A small contrastive image-text model, trained from scratch: encoder layers 12.
Rows from block 9 of the image encoder of a small contrastive image-text model, named by matrix and row number. Rows with one number within an expert belong to one neuron, the router's apart. Each number is 200 + 40 x the weight over its row's rms, rounded and kept within 0 to 999. All counts start at 0.
After each expert's rows are labels from the 100 images, of 14848, where the router gives the expert most weight on average: "colour at peak" is the nearest of a few named colours to the mean colour under the peak; "lies over" is the class under the peak. Only what is clearly more common there than usual is listed. The data: small charts drawn from random numbers. In brackets: how many of the 100, against the usual share in percent.
# router: router (encoder.blocks.9.mlp.router.weight, 32x192), inputs 0-63
# up: expert up (encoder.blocks.9.mlp.up, 32x192x192), inputs 0-63
# down: expert down (encoder.blocks.9.mlp.down, 32x192x192, transposed), outputs 0-63

# expert 10
router.10,217,254,241,171,130,193,241,179,293,170,202,177,253,164,188,174,242,168,153,158,123,265,181,236,178,220,217,227,145,175,172,254,149,183,242,166,221,247,177,187,159,172,158,141,247,173,166,214,175,157,174,256,235,144,254,246,192,219,176,224,212,251,176,192
up.0,211,218,260,120,210,219,207,152,264,188,227,178,253,183,224,168,202,223,178,221,170,240,210,173,227,244,193,222,177,150,212,161,144,109,211,155,279,174,242,138,187,139,167,234,225,201,169,213,257,192,220,199,219,185,228,254,185,226,219,211,223,221,155,216
down.0,240,230,201,126,202,97,178,240,144,247,173,170,117,182,190,191,181,205,261,147,214,153,190,256,226,113,213,159,227,252,190,246,127,193,265,188,196,207,191,218,175,205,199,214,115,258,189,248,155,246,199,161,265,161,249,168,234,223,145,250,242,230,240,271
up.1,277,211,157,285,206,193,227,114,188,248,215,269,175,184,214,173,194,214,150,258,250,182,170,261,202,224,200,230,184,250,133,157,201,210,144,205,156,140,160,205,193,225,301,192,277,232,243,295,248,248,163,215,207,221,230,244,190,130,142,219,207,189,152,241
down.1,235,177,136,201,170,239,203,198,222,156,246,243,179,301,236,160,199,205,211,216,179,243,208,195,144,177,254,156,125,221,180,215,225,172,233,238,214,219,222,223,187,187,250,210,264,156,102,232,202,252,196,140,121,235,232,246,197,139,244,198,181,225,110,124
colour at peak: grey (46 vs 10.9)
lies over: data marks (94 vs 21.6)

# expert 29
router.29,192,185,184,215,215,214,237,264,218,139,207,243,314,238,195,219,192,160,82,161,202,181,219,251,193,205,238,213,128,212,243,269,173,206,203,199,208,228,197,251,160,186,191,153,245,219,213,239,270,209,247,153,273,164,185,228,237,145,242,205,156,179,171,201
up.5,199,221,182,157,243,247,190,268,161,159,183,181,284,223,271,185,183,147,143,173,191,167,225,253,223,294,253,218,169,243,175,195,148,209,180,113,143,239,206,255,211,168,191,158,175,200,229,166,180,290,222,175,216,213,165,235,243,196,220,243,174,205,209,189
down.5,243,154,231,253,218,212,223,222,117,180,206,187,174,214,254,169,149,190,209,227,222,152,185,216,242,228,201,156,203,206,173,296,174,129,214,183,152,98,219,188,221,151,178,179,187,180,183,159,226,272,233,300,204,160,194,165,209,183,215,139,200,135,257,226
up.6,193,177,241,198,122,260,261,220,150,220,183,166,249,215,100,169,97,156,227,157,211,235,191,192,161,174,189,127,201,175,214,189,167,247,233,186,183,182,161,167,209,212,179,191,245,134,240,220,200,182,233,186,163,207,184,136,188,233,207,123,192,160,236,259
down.6,192,201,214,223,213,185,163,192,215,188,207,140,254,188,280,202,222,235,191,136,118,190,230,124,166,161,258,253,198,241,208,217,218,257,170,210,259,266,252,178,253,182,202,127,208,208,227,132,192,177,158,208,199,214,205,255,218,200,140,221,230,267,171,170
colour at peak: purple (35 vs 2.4)
lies over: data marks (91 vs 21.6)

# expert 27
router.27,216,174,190,209,154,203,272,206,169,184,170,268,276,211,189,200,209,183,138,157,260,201,235,229,216,154,236,191,124,203,202,229,155,219,232,206,87,200,204,256,166,184,232,175,253,184,205,227,228,164,197,207,267,177,156,232,136,143,188,189,143,171,221,184
up.0,232,107,184,234,103,210,228,124,179,170,208,188,169,181,181,270,171,174,231,169,239,184,158,248,245,146,215,142,127,91,207,203,197,139,232,254,192,134,211,115,274,192,215,222,145,210,176,262,164,197,204,211,206,101,220,268,159,242,265,133,215,175,196,271
down.0,215,227,240,163,183,185,203,207,116,232,173,189,209,188,195,182,216,206,182,222,183,185,193,206,199,154,127,150,225,165,223,282,222,218,205,137,194,204,160,202,160,247,156,169,164,165,154,238,185,164,171,209,174,182,196,166,246,229,234,148,201,222,278,251
up.1,261,134,231,243,194,186,207,186,217,161,218,228,149,207,227,250,182,168,204,258,206,147,201,281,197,148,163,206,153,180,243,149,116,89,235,255,208,243,218,212,154,171,244,246,143,143,203,169,133,184,164,205,162,257,205,150,184,175,267,226,194,224,215,251
down.1,238,189,212,178,147,208,180,225,143,240,203,214,227,240,189,145,196,229,235,227,242,175,211,234,182,170,196,173,201,144,206,224,190,196,239,180,193,143,234,191,221,239,132,226,128,110,177,211,233,259,169,228,123,188,211,121,252,237,232,166,210,198,265,189
colour at peak: pink (37 vs 17.6); grey (28 vs 10.9)
lies over: data marks (54 vs 21.6)

# expert 22
router.22,190,221,155,246,174,170,178,167,285,234,179,163,187,192,129,196,176,215,228,173,96,207,182,169,186,234,179,239,170,238,195,198,216,199,172,139,196,178,154,202,212,266,157,217,237,228,210,158,228,229,181,179,162,169,306,199,136,139,144,170,217,198,165,128
up.0,140,207,166,189,194,221,238,160,118,201,159,200,166,222,99,217,221,220,154,205,220,171,247,229,162,234,197,212,171,240,154,247,243,215,138,282,187,151,183,288,195,220,195,176,238,162,225,208,118,114,185,231,234,182,196,186,209,174,190,194,165,193,166,166
down.0,187,219,198,169,195,197,218,149,146,237,173,228,251,178,129,182,213,203,190,255,199,202,262,310,251,208,240,164,180,174,192,194,165,164,214,240,171,185,200,171,199,208,221,203,223,155,183,141,142,179,218,235,273,206,258,205,131,222,184,207,208,219,208,197
up.1,220,249,135,161,193,177,160,177,165,235,141,179,166,184,102,193,141,207,223,131,254,254,176,150,107,220,177,200,169,246,266,233,220,247,179,254,191,167,161,167,196,228,190,224,152,171,184,181,199,249,212,160,210,205,239,141,261,177,136,200,200,226,134,206
down.1,169,163,234,134,203,173,286,194,256,185,195,209,202,247,273,181,242,190,237,147,229,147,161,208,275,218,193,127,233,258,207,137,152,200,198,166,204,230,170,200,225,122,242,210,200,186,197,261,239,177,229,215,199,154,202,259,184,184,299,212,184,185,257,177
colour at peak: grey (63 vs 10.9)
lies over: data marks (97 vs 21.6)

# expert 19
router.19,156,144,156,137,197,165,184,245,134,122,230,212,169,207,256,219,257,228,221,227,239,289,228,161,155,196,175,142,210,222,194,143,135,242,248,147,223,266,245,233,156,202,148,225,174,152,166,239,157,220,216,154,192,242,191,208,257,203,248,178,148,208,285,249
up.0,206,201,163,238,224,193,230,200,197,212,197,169,227,207,193,219,167,199,255,204,173,207,196,213,256,158,208,167,173,131,180,187,196,167,180,189,169,226,221,120,242,224,183,210,156,255,317,112,275,149,209,211,173,183,185,240,216,149,268,267,182,223,232,182
down.0,225,191,87,149,254,192,177,253,176,196,191,205,189,199,176,217,176,171,229,212,183,204,294,195,272,217,159,171,152,181,143,176,146,205,221,221,126,270,227,200,123,243,102,220,205,154,199,194,174,147,188,178,270,211,127,205,183,190,135,153,216,167,293,314
up.1,150,225,146,174,182,261,275,240,206,186,72,158,173,127,172,185,247,202,142,234,197,213,207,206,259,233,201,146,259,255,152,208,179,221,145,198,165,245,165,212,184,214,200,156,217,226,195,228,214,192,243,214,235,215,134,199,193,182,201,152,197,229,201,227
down.1,259,186,142,226,118,185,136,209,201,209,266,220,220,237,199,192,205,188,279,164,191,182,171,145,170,169,174,211,214,105,192,172,273,196,236,170,245,160,189,182,265,210,124,191,232,185,207,170,197,254,179,183,210,115,250,235,217,256,145,248,161,182,194,222
colour at peak: grey (75 vs 10.9)
lies over: data marks (100 vs 21.6)

# expert 7
router.7,246,210,196,273,272,180,214,223,242,218,198,251,247,146,218,210,210,134,188,204,207,208,202,225,237,233,127,178,180,211,222,214,216,209,178,202,201,232,230,297,228,193,196,169,194,225,168,181,178,197,184,262,275,185,168,223,180,257,147,189,212,266,225,208
up.5,202,179,108,172,187,197,227,232,250,261,133,178,207,145,193,190,225,181,245,134,205,220,257,197,259,190,156,183,220,209,238,252,213,225,157,115,197,254,154,214,211,220,130,177,226,268,204,185,223,140,155,177,250,168,191,207,169,234,167,180,208,230,263,315
down.5,177,211,286,228,210,184,151,157,165,206,253,242,190,266,252,192,178,171,176,233,195,237,177,175,172,236,243,183,197,203,226,167,201,207,190,231,222,185,254,133,154,188,255,182,188,181,215,230,209,248,209,210,46,233,191,169,181,117,217,193,218,105,114,135
up.6,137,200,177,186,81,265,183,231,225,198,215,106,168,196,183,254,201,210,229,187,195,236,142,127,204,209,179,168,178,117,180,234,233,216,209,193,196,211,268,91,217,260,156,243,229,215,200,213,239,178,166,187,175,158,197,158,221,231,258,185,164,218,202,123
down.6,192,254,221,251,159,211,176,224,229,203,200,179,176,220,145,220,206,202,238,166,206,200,186,148,214,178,198,178,188,165,214,286,236,236,236,163,176,186,196,206,186,223,116,188,211,232,220,178,180,161,161,216,217,84,198,200,227,263,206,189,177,195,267,117
colour at peak: grey (61 vs 10.9)
lies over: data marks (95 vs 21.6)

# expert 12
router.12,254,246,133,235,235,140,220,107,226,183,244,250,217,211,220,187,129,152,188,217,159,161,160,269,258,199,271,182,129,201,187,145,201,157,212,225,140,173,231,224,193,167,289,226,248,234,154,214,138,229,177,237,264,227,261,243,132,156,212,272,215,250,220,207
up.0,246,212,150,175,194,194,192,223,150,216,182,214,166,246,250,210,249,215,148,202,266,227,183,225,192,277,175,195,250,236,170,296,208,190,241,161,238,176,217,205,202,205,215,206,237,231,121,280,140,277,159,199,220,206,202,188,182,190,133,156,216,172,186,255
down.0,230,219,148,190,252,250,185,223,197,214,215,165,154,184,244,190,199,254,191,163,156,234,193,303,265,188,209,194,188,181,157,284,182,181,207,154,228,200,200,231,212,221,241,189,152,305,204,195,167,267,230,185,237,218,224,256,183,130,172,194,218,199,193,244
up.1,127,208,280,214,208,213,245,256,206,248,156,113,203,155,126,234,280,210,166,125,204,235,234,181,99,226,124,174,232,174,218,257,171,202,204,214,210,216,222,202,191,195,158,172,190,230,178,187,180,155,158,195,168,183,190,142,269,228,150,155,174,249,168,180
down.1,204,147,272,230,177,198,254,242,198,196,117,135,200,224,207,222,201,262,184,199,209,230,228,109,135,207,137,223,257,196,189,273,214,180,190,160,240,232,195,195,251,218,124,183,206,218,172,181,216,180,194,228,143,166,168,185,256,242,193,170,205,183,139,134
colour at peak: grey (85 vs 10.9)
lies over: data marks (100 vs 21.6)

# expert 8
router.8,173,189,207,188,201,276,169,298,171,254,167,172,223,185,186,183,231,226,154,185,253,240,191,152,191,241,174,236,245,190,215,266,218,220,141,184,246,154,188,124,247,246,153,193,190,276,210,213,249,199,198,165,194,155,110,143,203,214,144,166,223,176,164,257
up.5,206,187,225,134,187,254,212,207,119,233,137,137,85,240,229,203,243,234,193,164,243,168,314,192,180,210,144,186,260,137,230,210,253,150,267,154,232,209,187,203,187,201,178,227,193,206,215,200,173,134,169,154,136,214,185,135,268,195,256,160,158,137,237,160
down.5,226,177,221,209,264,219,176,235,242,168,215,130,229,185,202,207,202,214,231,143,200,121,124,178,209,247,227,196,192,209,185,227,222,243,153,231,165,220,156,176,224,217,176,250,255,241,198,204,237,244,174,184,189,190,187,178,183,221,105,196,262,219,185,351
up.6,206,201,185,204,197,129,182,100,243,234,222,194,229,182,144,207,151,212,252,187,69,172,198,187,194,213,188,213,159,202,206,186,221,142,197,193,207,190,179,190,230,206,200,220,216,233,204,160,169,231,212,183,156,195,394,247,175,152,190,199,206,193,161,163
down.6,180,284,192,148,186,204,208,202,337,183,117,143,190,149,99,220,147,148,236,210,180,164,253,150,224,215,153,194,179,213,160,136,203,172,167,229,130,203,226,192,174,232,233,175,276,237,224,208,198,171,223,188,178,192,247,199,191,179,212,245,215,199,112,190
colour at peak: grey (50 vs 10.9)
lies over: data marks (88 vs 21.6)

# expert 26
router.26,165,142,185,182,140,206,237,220,243,254,186,248,247,225,225,245,176,161,112,175,156,253,228,268,162,127,183,230,183,214,219,236,230,278,152,257,116,127,168,246,173,197,191,130,309,200,194,170,293,155,183,222,231,157,163,166,216,160,145,202,125,206,209,120
up.0,241,288,172,209,272,204,175,219,203,157,212,147,186,218,290,197,263,275,226,191,285,249,235,172,227,272,234,179,263,169,220,221,246,195,240,136,258,272,204,156,213,185,154,206,176,243,152,198,177,225,225,147,200,204,175,174,112,240,195,218,228,195,231,212
down.0,231,239,201,159,179,138,224,204,221,174,134,217,272,192,203,152,212,183,202,209,201,202,193,189,203,213,169,179,163,91,89,161,192,189,184,179,140,196,221,231,277,194,227,284,331,218,237,183,265,216,191,256,200,202,180,153,125,198,187,226,254,206,220,215
up.1,192,190,220,178,142,106,216,165,262,224,163,202,251,240,259,286,160,127,190,229,165,158,219,244,257,168,142,247,106,179,237,218,295,236,127,270,181,146,217,238,229,177,228,221,248,219,150,143,246,192,224,262,225,153,143,235,196,190,170,223,161,217,191,173
down.1,198,159,192,204,223,184,225,209,186,270,217,241,159,205,262,254,206,173,197,236,194,200,163,254,117,176,290,253,187,247,245,284,196,209,210,188,295,210,166,153,260,202,193,205,184,133,239,245,224,164,197,181,216,248,226,234,255,177,205,206,113,204,156,205
colour at peak: grey (41 vs 10.9); brown (35 vs 10.8)
lies over: data marks (47 vs 21.6)

# expert 18
router.18,180,217,101,216,192,268,197,240,165,253,138,178,186,204,183,216,154,170,189,188,178,192,232,252,202,216,165,197,214,194,200,217,220,158,237,198,144,172,205,207,170,196,155,195,211,171,157,191,187,134,251,188,202,188,202,186,209,212,249,198,166,106,201,205
up.5,205,168,244,195,199,199,144,200,151,152,215,190,250,168,215,197,221,180,175,225,196,199,186,63,139,137,204,142,190,226,219,190,224,240,164,192,181,199,213,165,190,252,145,188,184,128,214,207,282,173,284,159,110,178,184,174,257,174,207,165,180,200,183,161
down.5,197,185,250,211,234,201,202,175,183,201,200,206,169,133,170,229,165,224,184,243,188,263,134,172,268,194,168,201,183,255,185,214,141,218,106,233,159,204,204,178,225,206,224,210,275,206,223,170,183,210,192,217,241,261,195,201,207,201,181,254,188,281,182,283
up.6,190,118,176,253,235,141,96,194,187,140,240,250,187,154,243,246,160,230,179,219,262,157,203,100,105,178,233,170,212,201,220,143,234,285,187,274,150,174,179,232,249,221,193,198,215,216,224,198,214,296,213,178,109,216,185,158,219,112,219,190,179,215,203,170
down.6,201,168,256,217,268,206,192,207,167,168,182,191,171,147,192,217,161,203,179,214,212,246,172,173,264,195,228,213,189,263,181,212,178,232,101,233,169,203,208,183,215,206,226,193,252,209,226,218,227,234,209,214,223,289,194,223,209,161,175,213,199,280,166,264
colour at peak: grey (56 vs 10.9)
lies over: data marks (100 vs 21.6)

# expert 2
router.2,195,236,192,179,248,217,255,245,184,149,239,263,204,260,309,225,265,168,128,184,258,198,248,198,223,228,211,215,218,165,223,276,189,164,234,176,187,173,210,196,122,153,263,189,239,253,178,278,266,231,228,232,220,240,140,184,230,206,277,241,204,134,195,198
up.0,127,170,191,251,173,220,166,229,206,164,276,228,193,203,205,196,184,250,224,152,205,222,150,144,245,171,142,263,224,186,244,204,181,158,217,214,222,186,256,106,210,225,251,237,213,175,211,228,202,235,176,139,168,205,153,133,282,237,278,206,205,176,216,176
down.0,228,208,190,196,165,150,129,225,291,231,238,182,235,243,192,155,290,181,192,259,173,215,205,156,225,212,207,147,161,218,161,230,172,234,151,195,258,201,208,192,277,262,112,216,262,176,228,198,236,178,234,148,197,158,226,177,177,210,244,122,199,157,164,182
up.1,120,150,185,249,143,258,162,203,181,200,260,235,206,177,216,200,162,248,259,157,213,210,116,149,222,145,147,246,221,199,218,217,170,141,225,185,217,172,256,133,216,240,232,252,255,164,228,240,203,246,191,149,147,183,175,126,290,229,230,210,205,163,233,179
down.1,223,210,173,198,155,120,138,221,297,204,234,177,254,255,202,166,262,188,180,188,178,232,207,185,243,200,229,137,156,195,174,222,186,238,164,177,236,236,188,173,272,246,110,241,288,175,228,190,225,187,231,168,232,151,237,199,181,214,242,150,173,170,156,165
colour at peak: grey (69 vs 10.9)
lies over: data marks (93 vs 21.6)

# expert 11
router.11,215,221,268,278,201,248,256,214,203,171,137,167,205,205,160,222,164,151,122,208,240,188,132,203,136,159,249,161,198,231,197,249,202,209,186,186,183,226,243,133,167,304,224,168,185,238,220,236,194,225,219,202,156,199,151,197,184,134,177,187,163,171,164,166
up.5,179,194,173,114,223,159,161,134,191,152,222,251,209,186,252,165,242,226,240,210,233,248,181,177,184,186,214,189,235,207,230,174,193,166,202,208,132,202,117,198,190,132,231,236,162,279,214,233,216,192,292,228,165,226,264,279,149,142,218,256,138,225,230,139
down.5,287,139,133,188,173,146,212,229,224,190,282,233,140,204,207,233,193,226,193,185,180,210,149,219,258,283,190,253,180,250,212,203,200,154,213,152,210,168,149,193,165,209,159,190,190,182,142,181,138,232,174,199,235,242,255,203,192,230,193,161,169,160,265,342
up.6,182,198,232,147,132,189,198,153,226,135,212,215,219,214,311,213,235,242,194,181,217,197,129,183,186,168,247,205,206,153,204,213,177,131,262,179,218,173,171,104,174,157,196,247,206,227,210,221,165,168,198,194,141,150,307,317,218,160,216,266,171,267,243,188
down.6,255,198,146,174,182,162,206,173,264,221,265,218,176,215,201,199,277,207,203,160,202,244,182,259,296,225,196,218,183,222,250,177,198,192,155,188,165,173,126,177,189,179,173,214,201,225,170,170,169,200,183,177,253,211,269,252,137,257,191,165,167,241,253,325
colour at peak: grey (71 vs 10.9)
lies over: data marks (100 vs 21.6)

# expert 20
router.20,266,202,153,225,170,189,242,176,290,207,191,248,225,205,210,194,205,195,210,164,186,225,138,240,136,207,178,244,131,278,210,263,232,220,188,177,203,214,170,209,185,254,156,151,226,159,230,125,230,164,186,195,251,180,127,213,190,134,194,242,173,182,210,101
up.5,198,124,164,235,139,213,212,210,154,198,160,165,200,139,158,206,225,179,140,139,255,170,234,179,199,162,220,182,208,165,209,175,197,182,163,230,282,202,353,156,199,283,248,211,198,182,142,197,200,180,191,225,179,257,165,134,262,211,228,119,194,179,165,245
down.5,191,144,182,171,166,323,123,239,144,174,142,152,244,143,274,157,186,271,193,133,190,191,200,155,250,147,159,210,171,151,191,169,177,248,209,144,239,251,244,136,218,214,179,182,296,166,242,218,184,255,218,188,164,171,228,239,216,202,218,214,196,274,238,222
up.6,182,243,241,203,282,197,182,214,203,183,195,247,190,230,206,181,193,229,217,231,161,210,173,128,120,254,291,201,235,253,238,240,238,210,205,150,201,239,173,198,219,227,188,186,192,132,209,154,188,188,213,176,220,236,218,178,256,184,179,219,246,180,214,211
down.6,155,235,228,211,188,117,215,191,210,158,233,159,193,234,156,104,187,188,174,193,200,268,214,233,207,196,222,115,225,156,230,217,208,210,199,273,187,139,170,233,203,202,287,199,124,192,184,217,206,213,181,190,188,237,183,188,185,233,148,202,229,216,193,231
colour at peak: grey (65 vs 10.9); brown (29 vs 10.8)
lies over: data marks (92 vs 21.6)

# expert 31
router.31,228,141,75,258,169,148,205,179,259,215,213,249,197,226,204,197,211,192,153,199,223,204,202,275,153,173,208,220,153,216,207,212,157,256,166,202,124,183,266,208,158,227,168,251,246,203,189,233,249,247,201,166,256,263,205,198,163,111,123,200,142,204,225,151
up.0,206,209,195,137,154,202,233,140,224,163,247,192,200,252,232,193,219,174,147,165,145,189,142,203,283,188,249,179,199,135,174,189,121,218,221,208,180,174,163,138,179,136,261,230,217,235,147,215,194,181,221,221,212,159,287,298,166,190,185,251,175,244,152,180
down.0,178,160,177,208,211,240,142,271,187,311,249,183,251,265,161,203,211,163,213,189,245,182,182,133,167,240,192,189,212,225,190,238,283,241,232,239,197,116,202,160,239,258,106,194,173,265,222,176,229,131,234,247,135,228,134,153,207,222,156,227,197,169,214,215
up.1,176,120,135,272,140,205,190,198,261,196,238,218,208,204,195,231,212,162,180,173,209,186,160,235,186,188,209,218,143,162,197,183,148,217,211,226,168,154,271,133,233,259,231,284,207,229,197,250,248,297,186,200,233,235,256,197,211,124,204,154,153,207,196,190
down.1,201,101,172,209,152,145,198,266,211,223,318,224,224,253,233,235,225,232,183,195,238,154,140,255,204,224,191,186,156,215,198,237,200,235,221,202,153,98,222,227,190,248,156,211,191,182,193,245,246,244,237,210,211,240,226,153,163,233,180,192,166,154,273,246
colour at peak: grey (74 vs 10.9)
lies over: data marks (100 vs 21.6)

# expert 15
router.15,211,182,111,177,139,102,231,178,244,237,217,236,242,175,193,189,186,205,172,191,213,243,188,257,130,184,186,245,142,247,219,296,218,223,190,211,198,190,139,218,159,259,139,188,196,242,205,214,219,169,172,162,224,135,212,235,149,185,167,173,181,204,139,137
up.5,274,117,144,313,164,190,182,174,211,171,222,218,168,224,241,221,138,149,203,241,209,149,187,248,63,171,232,196,205,193,208,172,190,247,261,216,226,285,280,249,234,200,216,103,176,173,245,212,184,209,153,177,147,142,248,166,156,234,191,231,187,197,163,209
down.5,228,147,190,160,115,224,242,132,221,287,162,247,151,155,190,221,159,176,170,210,191,174,173,248,164,208,183,201,158,169,161,141,209,189,184,187,145,295,306,230,126,185,220,171,205,185,225,223,215,193,188,197,185,160,243,162,157,211,171,215,177,175,263,217
up.6,157,197,253,168,156,181,236,207,202,282,199,207,220,251,224,263,161,215,187,111,174,178,161,201,195,152,136,193,194,162,141,267,220,165,192,173,247,124,64,149,205,186,160,206,186,176,246,195,250,214,174,184,201,186,236,250,168,183,214,210,223,224,244,180
down.6,224,195,168,269,272,210,202,259,209,230,216,229,149,154,245,263,254,260,226,165,144,264,109,200,185,230,185,220,236,179,205,252,254,152,219,221,256,156,172,135,206,191,217,218,179,189,211,140,219,237,131,270,150,204,190,123,247,170,246,161,190,217,145,191
colour at peak: purple (43 vs 2.4)
lies over: data marks (100 vs 21.6)

# expert 23
router.23,156,149,231,157,171,207,120,181,193,182,241,198,192,202,219,158,158,302,228,216,205,156,184,109,210,162,274,225,228,190,232,148,207,176,200,245,216,147,176,137,211,210,240,241,125,191,253,206,223,255,244,147,127,213,252,186,178,144,197,210,177,173,191,159
up.0,150,212,184,217,169,235,179,318,195,193,203,151,177,207,180,172,180,199,175,156,242,198,189,193,191,183,175,225,204,243,164,232,158,216,188,204,159,176,234,195,257,305,206,252,221,245,159,218,197,240,202,169,208,196,176,117,240,215,188,110,192,201,123,203
down.0,204,228,220,138,225,198,236,181,182,206,207,211,169,239,180,249,201,167,205,209,150,160,238,190,238,262,229,209,184,205,192,84,190,153,170,275,155,177,241,224,169,196,184,198,203,164,193,210,209,219,162,215,182,196,263,183,206,161,237,222,210,136,250,132
up.1,166,202,164,146,140,224,266,201,212,174,246,158,239,210,181,227,209,192,231,168,263,238,149,211,215,253,136,215,183,210,157,189,175,179,236,218,205,162,186,203,263,166,220,276,208,285,148,204,168,179,208,185,230,180,202,203,207,205,277,191,137,287,212,165
down.1,219,231,146,159,220,188,178,191,193,160,185,242,195,166,218,182,175,104,205,214,193,178,178,188,332,170,221,135,222,170,200,176,179,177,130,302,162,191,192,151,190,209,224,207,208,283,207,214,208,234,235,178,267,166,226,273,197,160,198,181,200,104,247,236
colour at peak: grey (62 vs 10.9)
lies over: data marks (88 vs 21.6)